Weights of a small image captioner: decoder norm layernorm.
Rows from block 6 of the image encoder of a small image captioner, named by matrix and row number. Rows with one number belong to one neuron. Each number is 200 + 20 x the weight over its row's rms, rounded and kept within 0 to 999. All counts start at 0. After the name is the row's rms in percent of the matrix's.
After each neuron's rows are labels from the 100 images, of 14976, where the neuron reaches its highest value: "peak on" is the class under the peak. Only what is clearly more common there than usual is listed. The data: rendered roads seen from a driver's seat, with toy cars, trees and houses.
# fc1: MLP up (encoder.blocks.6.mlp.fc1.weight, 960x160), inputs 69-91
# fc2: MLP down (encoder.blocks.6.mlp.fc2.weight, 160x960, transposed), outputs 69-91

fc1.651,066,224,180,212,183,196,222,161,208,170,188,199,224,226,176,222,221,233,162,211,202,217,208,184
fc2.651,071,204,225,215,194,177,199,214,183,204,201,212,218,196,176,192,190,211,189,244,201,185,203,216
peak on: lamp

fc1.510,086,181,233,181,216,179,225,171,167,212,204,214,239,191,195,207,245,226,206,171,217,190,211,192
fc2.510,088,192,210,198,180,220,246,202,178,202,182,217,252,207,217,189,210,203,222,205,185,215,212,191
peak on: house

fc1.72,080,212,213,216,199,205,212,176,183,216,215,240,208,194,170,208,226,218,228,177,221,215,206,192
fc2.72,070,214,171,198,197,197,198,240,187,174,214,181,204,192,206,204,165,199,191,182,203,191,225,202
peak on: road

fc1.166,105,143,194,184,188,164,215,200,185,191,200,204,222,196,145,197,214,185,187,168,221,194,214,177
fc2.166,095,207,209,176,187,231,231,186,244,168,200,180,183,184,205,179,236,179,242,165,210,175,181,198
peak on: road

fc1.331,099,191,215,231,180,189,234,183,226,159,203,207,204,184,174,154,206,220,201,248,191,176,195,226
fc2.331,093,191,205,198,234,197,213,204,170,178,234,219,203,199,190,197,195,184,201,187,186,226,192,200
peak on: tree

fc1.512,086,208,176,207,184,194,211,196,162,201,214,210,221,201,202,211,219,198,179,160,185,172,162,201
fc2.512,079,166,193,163,206,211,200,197,235,217,230,223,183,176,191,231,212,207,225,184,194,188,264,208
peak on: house

fc1.378,114,220,188,200,179,206,181,209,191,192,200,200,177,176,222,226,196,191,208,201,200,195,231,168
fc2.378,105,192,226,178,194,222,200,189,188,215,191,160,207,195,173,203,216,181,163,181,206,183,174,226
peak on: house; truck

fc1.497,085,196,215,195,191,198,197,221,183,148,208,202,219,188,206,197,167,178,191,202,212,228,203,215
fc2.497,085,183,188,207,183,180,206,207,192,192,200,227,199,220,191,172,196,212,177,172,218,194,187,185
peak on: road

fc1.564,160,196,199,194,197,190,205,200,171,214,219,217,206,195,203,197,182,188,178,203,230,211,203,213
fc2.564,179,196,206,213,211,215,195,216,247,188,190,193,188,216,206,188,193,193,180,190,198,228,218,169
peak on: house

fc1.59,113,186,194,153,182,189,205,207,212,207,203,228,207,203,165,199,204,192,220,183,203,168,187,172
fc2.59,116,178,223,186,218,199,203,199,191,189,206,216,200,175,203,186,218,180,188,176,188,218,208,193
peak on: house

fc1.389,124,228,209,189,185,236,196,205,209,219,217,184,200,205,188,205,227,200,202,154,237,185,202,159
fc2.389,140,211,240,236,159,191,208,202,186,229,180,218,195,203,218,223,190,197,186,196,163,194,185,227
peak on: verge

fc1.364,070,207,207,186,163,209,141,211,185,226,198,213,183,233,204,220,201,187,179,206,187,219,206,206
fc2.364,073,209,207,184,210,212,221,199,162,167,191,213,189,211,228,181,177,223,213,193,219,141,212,173
peak on: tree

fc1.632,101,197,191,165,214,188,164,201,228,190,169,202,226,180,215,239,180,216,194,157,186,225,185,205
fc2.632,100,212,192,191,238,214,189,200,193,216,208,190,196,166,172,211,184,208,185,192,194,202,190,209
peak on: marking

fc1.96,071,228,213,220,193,168,161,212,200,218,203,190,229,190,181,194,195,185,178,191,208,209,235,218
fc2.96,074,216,199,183,214,214,201,198,180,214,215,201,208,227,173,164,238,173,189,202,229,190,199,202
peak on: sky

fc1.349,126,171,190,202,187,192,183,229,178,208,199,214,205,228,194,219,194,224,206,202,174,183,198,204
fc2.349,122,231,219,185,219,210,234,207,179,193,212,212,177,183,204,225,201,180,227,190,228,199,219,189
peak on: car

fc1.11,099,222,206,223,206,198,171,224,221,187,240,210,214,207,217,186,157,244,198,205,173,211,218,177
fc2.11,102,161,211,197,170,170,195,186,198,159,214,196,198,237,202,214,228,203,207,221,217,185,173,193
peak on: truck

fc1.688,094,189,225,217,234,195,215,205,194,228,210,219,215,195,201,217,212,206,181,199,205,207,188,235
fc2.688,092,216,174,186,213,206,187,187,216,207,219,197,194,187,188,207,198,201,177,230,212,213,173,165
peak on: pine

fc1.377,071,237,216,189,211,199,187,206,184,192,191,193,230,186,227,213,191,215,181,238,228,172,223,159
fc2.377,072,191,208,205,236,213,177,206,217,230,183,208,194,234,207,223,194,185,215,205,199,166,198,190
peak on: dog

fc1.65,099,213,222,183,217,208,204,201,204,252,188,230,183,187,205,195,216,220,197,211,196,228,232,229
fc2.65,096,202,226,210,166,181,207,214,202,214,167,199,207,196,198,244,214,212,225,198,221,191,194,199
peak on: marking; car

fc1.534,103,190,196,167,186,186,210,194,217,151,171,188,172,220,192,225,186,160,163,185,209,168,206,202
fc2.534,089,180,191,178,208,207,209,188,165,179,209,223,195,204,191,212,230,193,202,190,211,195,202,181
peak on: tree

fc1.261,070,224,187,223,213,219,190,207,243,211,206,194,200,224,216,212,222,189,192,205,179,202,187,203
fc2.261,074,216,200,197,209,197,239,197,217,229,238,182,231,208,191,244,173,226,239,207,194,172,204,189
peak on: tree

fc1.21,100,164,211,197,184,201,174,199,223,167,202,208,188,193,245,200,203,178,174,194,189,184,162,220
fc2.21,106,196,198,171,227,226,191,195,211,210,210,204,172,234,163,187,230,203,214,206,211,196,208,184
peak on: tree

fc1.95,054,189,201,231,205,180,201,162,208,180,148,190,220,183,242,193,191,215,148,199,167,197,177,196
fc2.95,051,200,190,178,200,219,206,240,191,230,226,168,184,180,170,171,177,183,207,188,234,204,192,221
peak on: house

fc1.548,068,184,176,187,197,162,188,141,172,162,204,166,187,228,213,216,208,164,233,209,203,185,177,206
fc2.548,070,212,204,217,195,198,216,221,197,200,186,198,164,210,217,181,214,220,219,191,185,244,229,237
peak on: pine

fc1.658,088,214,167,196,190,191,203,203,203,202,192,187,168,168,185,201,182,193,195,158,221,218,183,200
fc2.658,080,225,196,198,195,260,210,198,216,193,204,229,177,164,206,193,225,170,193,221,162,217,193,221
peak on: truck

fc1.156,094,207,182,198,212,175,162,200,210,200,187,195,206,186,198,181,162,227,205,189,196,215,199,215
fc2.156,095,188,214,246,219,195,184,194,196,195,214,173,195,173,179,215,199,219,186,183,186,225,190,229
peak on: marking

fc1.734,052,192,186,201,212,169,215,202,179,215,205,199,200,221,166,208,192,182,206,197,174,203,176,194
fc2.734,053,208,195,215,215,210,205,218,233,220,225,185,201,180,175,191,187,174,200,198,229,181,221,233
peak on: pine

fc1.109,096,181,184,207,178,208,184,206,170,174,189,138,227,198,218,185,200,208,189,244,188,202,172,170
fc2.109,099,188,202,205,192,220,253,233,263,183,176,174,194,195,209,201,215,220,190,220,219,212,205,239
peak on: truck

fc1.654,097,213,173,187,212,216,230,202,187,255,177,220,235,245,207,204,203,233,211,222,190,214,193,204
fc2.654,095,177,205,193,200,204,171,186,240,173,205,197,189,166,209,186,252,208,189,177,194,185,160,166
peak on: marking; car

fc1.354,077,223,166,196,160,206,152,177,185,183,187,212,180,200,210,204,224,167,226,198,185,166,171,236
fc2.354,083,195,190,179,196,209,200,192,218,220,205,172,215,198,200,178,197,185,218,198,197,195,188,216
peak on: barrel; dog

fc1.573,131,207,238,205,195,165,215,209,180,198,214,220,189,197,190,224,172,246,181,194,229,220,194,182
fc2.573,118,199,194,222,213,196,236,188,201,171,224,192,170,202,178,197,204,223,180,181,199,190,193,239
peak on: barrel

fc1.139,053,190,186,201,188,199,214,180,209,209,208,146,179,214,214,206,233,187,198,191,162,203,147,163
fc2.139,055,245,203,204,227,229,219,233,208,225,225,203,242,202,199,258,211,180,213,204,190,169,207,223
peak on: tree

fc1.571,066,182,199,208,174,199,180,188,182,198,179,193,147,171,178,219,177,206,199,191,179,171,168,201
fc2.571,063,160,188,202,188,222,187,187,197,164,229,204,216,226,191,165,168,212,177,190,190,171,190,184
peak on: verge

fc1.589,074,197,235,176,200,169,187,199,175,180,202,156,229,208,185,194,222,173,186,138,200,193,212,210
fc2.589,075,193,200,176,203,206,200,184,210,217,190,205,191,210,202,166,202,223,191,206,221,196,165,165
peak on: house

fc1.530,090,240,188,231,183,212,193,183,195,211,221,177,219,183,197,190,184,206,202,214,182,212,195,205
fc2.530,088,183,193,209,165,203,225,227,201,212,202,190,197,216,224,205,152,209,199,229,171,203,163,209
peak on: lamp

fc1.199,134,177,201,175,191,176,180,190,207,199,202,204,217,203,196,192,173,220,223,202,237,187,205,227
fc2.199,150,176,181,190,189,195,197,235,182,144,223,207,207,185,237,211,198,188,186,202,197,163,190,171
peak on: dog

fc1.584,111,174,232,227,180,204,217,176,235,205,212,247,224,170,205,200,195,204,222,228,177,207,218,230
fc2.584,101,227,191,171,193,162,193,182,210,198,227,204,187,171,134,191,217,214,157,192,225,209,215,169
peak on: tree

fc1.210,081,250,240,217,204,190,199,181,193,196,209,184,203,198,215,211,196,193,207,242,195,195,182,184
fc2.210,081,206,197,208,208,200,192,236,220,182,215,218,196,229,197,193,195,203,209,168,198,186,208,238
peak on: barrel

fc1.223,096,179,201,187,189,208,231,203,193,206,193,195,186,204,201,173,232,181,182,218,217,235,202,204
fc2.223,089,214,204,222,201,205,231,195,152,182,202,166,241,197,219,177,212,178,185,227,179,242,212,201
peak on: house

fc1.247,036,200,203,212,189,208,164,166,191,173,170,193,204,200,188,203,197,180,208,207,217,215,181,213
fc2.247,041,174,229,189,215,218,179,207,198,166,182,198,211,207,171,160,213,198,217,223,216,194,207,201
peak on: barrel

fc1.566,083,227,191,190,195,200,178,185,168,195,184,223,182,211,228,193,236,174,205,190,185,151,170,253
fc2.566,088,213,193,194,188,204,213,176,212,190,219,160,219,194,185,178,220,197,220,183,197,192,184,209
peak on: barrel

fc1.684,032,216,219,242,198,194,209,186,160,247,213,217,212,203,202,192,199,206,203,233,190,214,144,239
fc2.684,032,209,206,206,229,211,184,172,207,211,184,223,219,211,172,174,196,192,193,216,199,223,150,192
peak on: lamp; verge

fc1.197,096,191,183,192,210,193,188,160,211,201,233,182,197,203,200,229,194,182,164,201,207,230,217,171
fc2.197,091,168,211,199,198,195,198,158,204,215,183,242,200,225,227,193,212,199,185,211,228,208,204,208
peak on: pine

fc1.284,122,203,214,251,187,214,183,213,180,210,182,171,212,148,220,187,190,218,172,203,203,178,163,235
fc2.284,113,199,182,238,209,211,207,192,183,203,215,194,203,222,204,169,157,235,194,184,207,180,209,193
peak on: barrel

fc1.392,091,207,197,218,213,181,182,217,174,212,198,232,208,196,188,166,199,199,175,196,204,176,204,172
fc2.392,095,193,214,240,152,192,209,169,217,165,187,184,215,236,191,187,169,170,183,186,205,190,218,198
peak on: tree

fc1.99,072,213,233,182,167,188,230,204,187,200,200,219,211,202,225,204,167,205,196,210,206,227,169,209
fc2.99,061,230,197,146,238,220,193,203,220,205,240,219,194,191,183,202,211,203,224,195,215,164,213,233
peak on: barrel; truck

fc1.324,113,206,187,186,182,227,226,240,238,211,199,195,234,185,191,204,238,196,156,168,212,182,217,214
fc2.324,106,190,206,189,177,205,190,181,206,198,204,201,185,194,230,223,135,179,180,209,207,168,205,181
peak on: dog

fc1.590,112,215,207,176,198,185,160,200,252,212,216,208,185,229,188,209,216,188,181,206,171,195,210,193
fc2.590,134,188,177,188,180,198,180,202,192,205,147,193,187,166,239,176,235,200,238,191,210,201,208,174
peak on: lamp; tree

fc1.551,053,175,203,171,194,216,204,201,205,156,191,206,192,182,167,222,220,192,182,179,193,185,223,178
fc2.551,051,186,210,199,239,201,212,219,228,167,214,195,200,212,217,205,205,166,199,215,183,202,199,203
peak on: dog

fc1.232,055,217,196,201,192,184,182,179,180,202,207,186,198,200,257,197,188,192,178,214,224,198,174,222
fc2.232,050,177,230,229,183,205,204,176,167,226,223,161,177,194,186,212,178,210,187,202,207,227,191,216
peak on: barrel

fc1.370,104,156,186,237,186,184,215,183,212,181,169,213,256,223,227,224,190,214,193,196,221,182,225,233
fc2.370,097,180,202,198,185,195,160,208,181,183,221,190,175,244,222,248,187,212,209,196,210,205,187,193
peak on: house

fc1.132,098,181,185,188,179,215,208,197,191,188,196,178,167,212,192,193,190,240,204,184,182,221,194,206
fc2.132,098,210,205,220,216,189,208,209,184,197,217,203,213,203,176,193,164,210,185,212,196,179,210,194
peak on: marking

fc1.172,107,198,205,188,178,190,187,221,180,184,202,239,159,215,210,194,214,193,193,175,184,210,154,189
fc2.172,119,222,171,188,212,192,202,217,197,178,192,219,169,221,208,200,176,181,243,184,191,207,182,214
peak on: tree

fc1.562,081,165,207,194,167,196,204,232,205,241,216,191,216,185,191,216,229,232,211,189,213,232,194,198
fc2.562,077,194,227,195,206,177,216,175,191,193,196,167,200,206,214,215,222,203,206,190,188,220,206,217
peak on: house

fc1.520,060,199,227,208,176,199,174,161,207,165,162,224,178,189,182,197,222,181,209,215,198,248,185,206
fc2.520,060,234,190,202,250,242,230,222,181,193,197,192,191,196,200,237,219,212,184,207,223,165,215,202
peak on: truck

fc1.702,072,177,198,175,179,209,219,177,190,208,174,222,194,145,230,217,174,223,197,225,215,204,184,170
fc2.702,075,223,172,227,226,200,228,178,174,196,241,200,198,196,182,174,216,198,193,202,202,210,202,208
peak on: house

fc1.597,073,166,190,180,220,213,151,254,209,202,207,207,196,239,217,187,188,208,198,213,216,181,206,178
fc2.597,077,185,227,206,206,195,183,223,187,232,239,178,199,210,164,211,199,232,179,199,211,201,205,213
peak on: barrel

fc1.180,084,162,204,222,219,214,188,210,215,177,167,233,166,183,211,213,221,237,201,201,168,215,201,202
fc2.180,080,215,221,167,217,181,193,217,224,204,226,206,209,222,210,204,185,204,235,197,217,174,222,186
peak on: tree

fc1.732,100,201,181,191,215,186,183,192,216,192,208,240,220,227,192,220,204,174,205,225,176,226,156,174
fc2.732,102,225,184,191,210,214,208,211,219,194,157,170,192,169,179,199,207,175,241,195,232,182,186,174
peak on: sky

fc1.311,094,238,195,204,162,201,210,194,186,224,162,173,207,186,143,212,204,211,194,211,195,188,212,177
fc2.311,090,225,237,184,182,225,213,198,193,172,206,208,199,215,184,240,185,206,200,195,236,229,236,202
peak on: road

fc1.761,097,177,185,159,203,205,191,206,187,171,184,204,161,180,208,199,200,217,197,185,212,195,188,233
fc2.761,102,211,204,218,211,174,207,213,194,229,203,230,178,219,221,213,206,179,250,171,217,214,185,188
peak on: tree

fc1.202,133,204,219,190,183,177,175,210,214,189,214,197,216,209,207,170,148,226,177,209,214,162,184,192
fc2.202,124,193,194,215,185,206,216,201,167,181,210,207,219,184,180,206,229,225,198,212,233,240,213,204
peak on: car

fc1.330,130,199,225,215,235,166,182,146,180,234,152,225,179,204,192,181,218,213,230,194,185,187,166,168
fc2.330,132,214,205,224,171,198,177,180,200,223,220,220,219,168,220,194,227,180,195,217,201,204,211,193
peak on: truck

fc1.693,056,205,206,196,194,204,210,220,224,194,198,195,188,206,228,206,186,189,196,174,171,221,145,182
fc2.693,057,193,196,156,222,191,242,223,181,222,223,222,172,216,214,236,228,183,200,203,172,196,182,206
peak on: lamp; house

fc1.242,053,190,197,191,179,200,205,223,193,195,202,212,170,191,202,176,201,226,192,195,193,183,184,206
fc2.242,061,234,196,187,243,196,200,194,175,182,202,219,190,223,209,209,199,194,234,173,178,200,190,173
peak on: tree

fc1.393,087,177,186,181,179,196,195,164,233,242,205,168,184,176,208,243,197,176,169,179,204,221,228,207
fc2.393,084,214,203,197,178,220,218,184,195,248,210,212,187,187,208,204,202,207,190,177,168,218,181,194
peak on: marking

fc1.288,092,200,213,177,213,209,196,177,189,212,177,215,213,199,220,184,196,152,223,221,201,154,218,205
fc2.288,081,202,190,215,198,227,173,190,190,192,234,178,169,208,165,211,176,180,203,219,229,179,180,194
peak on: lamp

fc1.673,131,190,204,203,200,202,213,168,201,190,219,175,193,204,201,180,226,201,208,214,207,203,202,188
fc2.673,119,200,196,195,212,189,197,203,205,191,163,210,192,206,251,205,216,218,173,230,234,188,197,199
peak on: lamp

fc1.257,182,228,221,196,210,190,171,197,218,139,226,212,186,186,196,238,235,189,214,237,172,188,152,177
fc2.257,201,224,191,202,223,243,192,185,207,183,161,216,176,219,213,230,204,201,201,185,223,197,211,184
peak on: truck

fc1.384,079,198,212,162,186,220,219,199,185,176,192,192,219,206,181,231,226,184,181,201,195,177,198,248
fc2.384,077,205,181,199,212,192,221,204,196,159,219,213,210,181,194,225,198,215,212,183,212,191,212,173
peak on: truck

fc1.227,103,173,220,202,218,194,238,186,177,202,201,221,197,187,230,206,189,209,188,240,202,204,203,221
fc2.227,097,227,206,194,208,194,216,203,256,190,231,184,184,223,187,192,232,217,162,174,221,209,208,208
peak on: truck; barrel

fc1.250,094,208,192,218,187,165,206,185,184,185,191,206,214,201,207,201,205,217,216,222,188,188,197,176
fc2.250,086,229,184,203,223,240,176,183,183,197,185,203,205,231,217,193,195,172,183,192,243,177,200,197
peak on: dog

fc1.15,104,239,257,192,190,202,207,226,192,197,212,197,227,179,183,197,225,178,209,213,194,198,227,162
fc2.15,100,186,200,191,192,190,178,171,187,203,217,185,204,171,187,189,205,210,228,179,211,220,173,220
peak on: sky

fc1.148,066,201,204,193,178,221,201,199,195,187,201,211,197,226,185,229,187,180,196,168,184,179,218,162
fc2.148,076,236,210,198,195,187,231,182,173,210,208,223,194,184,219,220,198,214,171,197,211,195,172,212
peak on: tree

fc1.23,076,198,224,185,222,186,229,206,205,228,191,215,212,227,222,212,231,180,209,194,210,223,170,239
fc2.23,074,199,179,175,196,194,176,233,182,155,217,207,182,222,196,200,216,182,171,191,195,189,236,195
peak on: sky

fc1.34,087,201,168,189,166,190,156,220,225,182,179,178,172,190,199,218,182,180,192,196,236,197,187,196
fc2.34,077,204,236,172,205,209,224,233,181,211,191,193,178,204,194,199,176,199,229,195,175,198,195,259
peak on: truck

fc1.681,119,174,236,207,180,195,252,165,189,213,195,207,179,155,185,191,189,191,181,249,194,227,208,168
fc2.681,121,243,252,194,200,229,215,204,220,181,226,193,173,223,160,200,216,180,180,206,177,208,151,181
peak on: road

fc1.601,137,196,200,207,225,171,185,192,188,224,214,194,237,178,213,190,170,240,191,172,209,219,195,242
fc2.601,144,186,222,240,211,191,175,194,201,170,220,182,164,179,184,221,173,198,188,203,175,206,156,203
peak on: marking

fc1.240,064,194,213,153,218,244,203,212,199,175,201,227,199,206,189,212,236,184,183,172,203,184,197,195
fc2.240,068,189,188,182,205,207,209,209,228,177,226,162,208,215,199,214,201,204,188,212,174,223,194,208
peak on: dog

fc1.610,102,214,212,217,229,197,182,192,202,219,223,231,257,198,176,214,179,199,194,197,160,197,206,175
fc2.610,107,189,228,189,171,198,229,208,228,226,217,182,193,226,183,215,203,202,231,221,190,197,186,215
peak on: barrel

fc1.639,051,193,203,174,176,212,172,180,219,186,238,170,206,208,204,192,178,172,154,197,177,214,198,205
fc2.639,046,198,216,177,205,185,239,215,193,225,203,203,207,215,213,227,195,233,219,181,205,200,212,196
peak on: lamp; house

fc1.248,096,233,202,190,151,200,194,180,226,195,214,208,213,182,194,234,221,208,226,172,201,194,223,219
fc2.248,082,197,222,176,192,184,216,234,162,206,183,185,150,199,221,239,196,155,188,209,176,206,197,206
peak on: tree